A small CTC audio transcriber, trained from scratch.
Model: 15.4M parameters, log mel input, norm groupnorm, activation gelu, depths [2, 2, 5, 2], widths [128, 192, 288, 432].
Training: ademamix at rate 0.00085, 23100 steps.
Data: trained on melodies that start on their tonic, played by one synthesised instrument, 26041 training examples, 56.8 epochs.
Rows from block 4 of a small CTC audio transcriber, named by matrix and row number. Rows with one number belong to one channel. Each number is 128 + 24 x the weight over its row's rms, rounded and kept within 0 to 255. All counts start at 0. Numbers have three digits each.
After each channel's rows are labels from the 100 clips, of 14976, where the channel reaches its highest value: "strongest on" is what is common among them; "peak on" is the class under the peak. Only what is clearly more common there than usual is listed. The data: melodies that start on their tonic, played by one synthesised instrument.
# convs0: first width-9 conv (model.blocks.4.convs.0.weight, 288x192x9, each kernel summed), inputs 0-191
# convs1: second width-9 conv (model.blocks.4.convs.1.weight, 288x288x9, transposed, each kernel summed), outputs 0-143

convs0.275:159080127098139137139125150122144079129168149109118112116124147113150102157123130126154122112109162117115090126134115097181115114145137148124141141136163135137086132157130153128116152148074120135124132169087109080164086082110134136151086124142119146129146150138080129098120156113090114100097108145135119143085132150139139100084138147154116150134101088149110144167119141126137143162141172168101094173138138108104121118124142156162103114128160165129149135131109149118143112158127097135181066153107168119109127129116101126151124129126090167146115161120105130154138083105121172160
convs1.275:151110104140059110048113095139151108108110108162149141155121130119147137121113153111132124100147123132124128147125119124126103122120081103116124113124136086111114125104134107123106121124127140106122145101125109128115125112106091147109108091123086127111101113141116118122140139091109119093132101115121135096090115147116116127128103145071100092103096114120151166107134106130126141142129148142112085103130155086128160126155147135119138
strongest on: the note F#
peak on: F#3

convs0.55:112135123119093177131095127165107146088114155146143113131115140145119140118105078104144151126129107143143127109141154126126122122126141123141139093111156132094122138152131147069165137087152128124128144112164130159113121136111151159130118161143096139106142100118141150162133170157123092153119169113106126122130138125164139115151097060144117169137073143151118107113087104153110147163133154116096122130133145122151157103161094155191120125118140136149140146111085106091139138150138060078146094079120134126120140089116122102126099128098128139098134128129107135176101159159119073160
convs1.55:153127121090140140071116134143109165115108079110151135148135116131172114131119121122126148142140114159123120120125135124114136124167111114112133137123128088118138161083100122125108172128127136130133107116112090155132107133120149135117142101111137123097060118137154140106148132137114152126124113113143124141097129131120138121178138117155143129112145126125158129119113130105111172117114138110081101145173106136133129145146130183145107
strongest on: the note F#
peak on: F#4

convs0.118:127156134156123119090132102140100162124132108143158133110129190113117107116132146125121113092100110155122134063112102182066121101133126120104127121118133148129133070127138120110133127118148114104116099087137093116128139122132158143047115148134118101123169119089079127129054107118128131095095146139114120123136077115073104131142140117107133075091121107127127129127131159103116138120140125116165136080132104121142126129129118095094130081075152143127127129114122112175119123137150145091100113162107131143125146108157112112147129118156126142124083103119128077134138143093136133085
convs1.118:113110120130097094124132111111109087148073128099082115133130099125123116121136114113121126107105125120104127126104121133117130140133138119118088131142126103136131117126140134131137132128121127134130142115112127138131104146120096109093126131098057130127134127138145132126133132106112133081132102078122125120134139139123094123142121090133102082115097111119136157130108129121131138133123067136085148087074106133111123119116100090146136
strongest on: the note F#; bass guitar-like
peak on: F#4

convs0.276:119124134161104076141141136140114137138115116141082128071146127125131157110133156142118110135140148137147157111093143084110101124139118095166137152156139168133120166096085113122099127171107153121132142114128100128138161102143099139058144162136128094110097158123097119127136120147111145113164180138059101069132122172156144141111136148107144068107147076136128139102141152107125103110143149160120126142161140139170173135090151120063119103101122126099128135131135139144145135155138137131133136096121156121126088116138086151149157145139113142136123178094144141137124136131156110116
convs1.276:144095112112120073115156131153103143107147094126136138121136138117136123139167127122128134114099116128115123138082145127092100132147141135127144122133127122136157135128115115140131132147128139123128142141145112146143094120114106094120149133121141131124109124090128151131137113140093133145146153161130152122093127149148114141169119119114111116095100135120166096130112125144136129122123121143024118106147149122114135104056134135112077
strongest on: the note F#; staccato
peak on: F#5; B3

convs0.100:144132127101118113117157109116132110122108148200075157144143130136126104119146138124162114152161132121101167143133118119105159021144100179111128120142123113145109120135145149134102130120117136110132111126128153131105143128162129095126114119109148085111107097087116135143137115149106122108151103160076072137159125121140117101122137157168109124110128146099099119124094148112180149121101147109080138088153088132163131167123133153112117118093105138136133139129153128109128124175140166151148132135117158095109131099144137116167121157121086086188132110130114118114153154101167144142
convs1.100:128134121087148109149130102122152132084153091100133115115138108104117127082138082092121105153112133141121120119126107112143130131153131126105139123171103116147124140135127140116122128141151149094115155137108127115115127100136088107106117131111114118133089133121086111157124131117113134093101131109149103151116129149133131089144158156124102102114114121118146074124131094106117136105119164126083080118118170129088115087088122105138116
strongest on: the note B; staccato
peak on: B3

convs0.54:091153136189136145155117145134111082132110129133104132162149089139112171120148137117163130124153146117144115114116146099139099164144130113123136128133113141158161092131147122115077159112136134144135133067137109123141133089173160180137147119130130151098091112185139106142107156124162112150147135133075069164091137157146128094106121134135140107151108132174133117115140113146133078084082137143117152163159177150184149087108137112151108101132092113140137106108145152123139151147121140140095148140125137159114130090115148146106116155155136107147089138141141142110159129148092114118
convs1.54:143089110109108114093101128116063141105090061115118139122133101139150107117118119107124155116112104125116120102112114122151123127116157122078142129131099096139141142116098129137135117113146103117110120121113112141121095147117086105117107127124097142127137138132140146105126116121116144102112084115117136133129138121101116103161114161087098113091104119145141154097091114131121148108119057150106096141124110104102118122083115111099130
strongest on: the note A#
peak on: A#4; A#5

convs0.123:161135131138075090119124147115130088137115139143112149133114146106125097158133152114104081119149104101105141079122131068126116095136145120097101107120101107115112142110143132120136111147115057128109107128069115085130088105109117109133139100128129118156091160141101108096117124134108141093122098100126109131096104143110126126108141146157102130105088106118124129138117063126162129139162115130120103138129116139112109082096124130126134082142132099116136140111113131090112120145151133106135122091132154102131080128126101117126129111131132102102083090110133120109137075132018090129
convs1.123:111122121138088114118130099106136065117090133111079118119131120124107120104092121121139136103133130128115119137119124132131143134119135132123090137143134116127129108130163126128131127117126099143136111129119132123130114133117164134101135116117078120121133121138124121122113123123134111067121097063135126092133128138133105127119112089113095109122108094115112185115132111129126122129138068132117128087092079119103100102131118107117127
strongest on: bass guitar-like
peak on: C3

convs0.230:118122125123121164089130117133165082127138137114093113071130085119132122099147121117131104113080059138119130124136130089125150100117092122107138106128112109114113151105121118088146074114139147137136137127095115126154142143094116117097142112121126109124133057139160130134120118104075089140133157083138101148066141119141155153103101141136145121124110094144104119117105098159137114116126099078069100092135134102070120137124112055138129090140110111144135129111162132127117046126123114100133128132140148140107145127117110102113119131125095140108144111113083132141118124146116113159
convs1.230:167127092115142125110120136170138133128121158118178144153122121112167137135109136095127131140101131150076125119119086146128130129125137128123118144109121094122136132116130157120120127132124146121118118108133129138084120140138082104136130119117098120125088129132146118105131127128123121053110111092154099126157111134128118108180111139094128093124112137123152027118111127109118187120133134125099036148153121148139108171156117152153100
strongest on: bass guitar-like
peak on: D3

convs0.39:146123123102110097106120139094096075146092147120104125143131148135056099151130136143088073129113153159059103124139096149106120064162118101125139084103170122169135087162128117147152121118120108112133156140106152074113111117166128145118116119112114121140150129111079146105047130119115157098152101150096113130115114140121126093102099142096147111151108095137133137117143151097149138145131108146119119073128133098103136118128116124160154119085113130085118104130104127125130104075132095159119095120147122128120137157133117143121096126113143148109117128164105149116128110119094119135
convs1.39:092115159096138126138154096128130167164127108168097075137086145086119122104151136117152080108136119117155150130111151133106145138164130100146119109153123129116138142116133134114106113126140093145143153120136130177098117110176135141098112104125114114108153129108110150150137130118130130116142134088092138122107149108116110101064152143102137108121120165126131153121118132097092068102122183136143183145137164111155149097108142130153090
strongest on: bell-like; the note A#; tonic: A#
peak on: A#4

convs0.229:126128121152122138030132119081151117088117064115133135100120112124139152105138153150132133129129118044126108128116166130138128140086099081135137132153063159046113122114123097124134108147120151110129112144081110134132058107119156108139115091120099143133138129135134143110119161128130088064124150105121112157076130128139142127160139123085149143113122133128107126136129128144110116112128138067129120108145145115140094132126133142101106116125128097123145114108134126106118134118120133059144104155107149150133101119136132118135129125123114128109104128108065134121146148096130128130
convs1.229:152087100096104089085116098134059136090113132124128148126132140137149128132113156085121152119114123137117100115060108141138135133113116111116112112102106112121130128123133144122090142115133126118134119131126138119094103147132106124101125109137086128138127126125126122146105130107097121048107104081122122113153118152153118108142118153121102064128066080137112141103128113133133137121165108126104073113112142093108086137124111108118137
strongest on: the note F#
peak on: F#3

convs0.176:114098106128112119098145098173131130129140134089140114144066142093148141138139123108116122144125083127131109114120129098095127078120119141143101117133112089150126142137118137136113105144133112137135068109115093130125123144149108127136123131105102098138137068128137116146154133131070126146150162121191087092096136124132127091126132132136102119114130087144134110120124096163149135143108118098098127142102096173172117135132106119139137136114096151153120137135160089077143124123087127119143088138168135145113146115132079152162093081085072143105170114133103128088135114142071120180
convs1.176:152140122124154130104117109150114141077162166150166164146124139129183113161119129110101197130134145170100119112124124116130124113126155109110174168101102133113128124128107124102120138133138151135142115115131125125134084139118045122130117111139154122156138123153161123097115124141124121132117089100145103132147104113131128134182119114126124111125127155131108108118098112134126141140136153116120100139133135148160084089154098143138094
strongest on: bass guitar-like
peak on: G#2

convs0.238:134102117116130115136110153149144043155134124125078085144127146106136117131100139124159108137088149128101108112137156136094140052109131075155095149128140103148143116134142146061095151112138108123154145066095144101136134097138146128121141099143109109124157120107139119154102136143075116146158123113119119119136134139131130114131110111157143125140058078141144146146106089089151158108130106093120141144131123117098096108107101118167142124117147125108137117070146131132132082153134122133136080121119128062109160101115150118118099125148123118130145094136125123128116103122088102107
convs1.238:159110132135134129122100134111121142121113156116153115125174124151143129134112099133107158138139134145108119134132150133123127097112119117110128132116111127133129139111125077137135144131143115129148150132101130123154127112116116112135138134128091127131138154121124109095128122126155126092142080079115128098132093125098146143170111123121133117105156133109131207098110119131146134127158087129152137100065150111138144141136123122098105
strongest on: the note B; bass guitar-like
peak on: B2

convs0.286:129104143172105114113103166129132122121134096148106079117089081137151126132138128077114148126133175155141118118133113142124116118098174116154108138139110148101133146155103155120095153130107151147116161070108128154160110142126092132102133064178120140119105139136094116137178146106131149128125104160119117133134136145130141147122115152109120152132137120100124110137118135077157106147115199169128127181154100150141134079129152136171123080133153118112106098158138131162097147131142100172070145117106122146123102132142130129106120135166111098092124104121148136125095109155159110083
convs1.286:134097103108131136100121122125083120142100111097125129121140090125129120099106124143117135123134129107109114117118118137109123135139153129119065122139124105128133139114112123136134158119139132121131090127124115137097119136113123103102121130114123134140101108131153138083137142111107130093120069124123127128120133119101090126129116123120122149115097113062137108090114139118122138125102081148024088131142100116126124151132125127123121
strongest on: the note A#; flute-like; sine tone
peak on: A#5

convs0.140:149127145136099143100122079107129152108144138125137119097132148057112156100122117129094108141172136146125074099111126157114098131146143104125117111142125168136145102145135127093102051139121113128084103103093134128128098162155119137119091131130140143124131166147113120117119129105156148078127133126150140099095121091100101141082104147094121086147125116150111115116121132111150154183117079097057161153107138124157120114101165125131117150146117143156106116083103110129102141093121119152148124134107141078140128142110118131143139122148091146196115081106150114101126110136120126126
convs1.140:140120124128131105118146095121158087128103113098111126144131132125147136109139124105108131114115134134108116123121121113144131124109112138103103132123130095117126119123147119125126124120119138126105116134112132087106122107116100112079112130127107152101120117147109114086116126101112132085136128069140118088121131128132121150125146125125076106096085148128143141116122132124120125144134112111058109061091124115094121110115105093118125
strongest on: the note F#; bell-like; marimba-like
peak on: F#4; F4

convs0.164:145168132155114164110099129105138082117135139105091131102104194093103163129126133089139035113138145122123050124121140137167144123136106124095146156150153154149061134135121093094150133139137104118147101090083139114117158154113134118165077129145113075146129153110105114103126129108120120102074098140116119126097123109132122133121096154144102128134131075136135111122122124167158131135131087143117153137105134125123115100120138118133126098172146157092115111124134070121162120128127124128138127143121146130145109108111131122107143093135081149147151091119133126117139115152107166123
convs1.164:138138052112135098096143155124130173133163036158165153142109151092142108117142104092124133142132103142144126126130135120101111135153139114114130127149130116125146126132100115149111131142098138117101125104147107127123108110139115147155115120104146139108128141125082156111164132098116112161122148159074118136079137125134113124110159114142120139125064136104131109144087118122110139136100128137105111137136137097112149104120156100118099
strongest on: the note F#; the note B; bell-like; tonic: F#
peak on: F#4; B5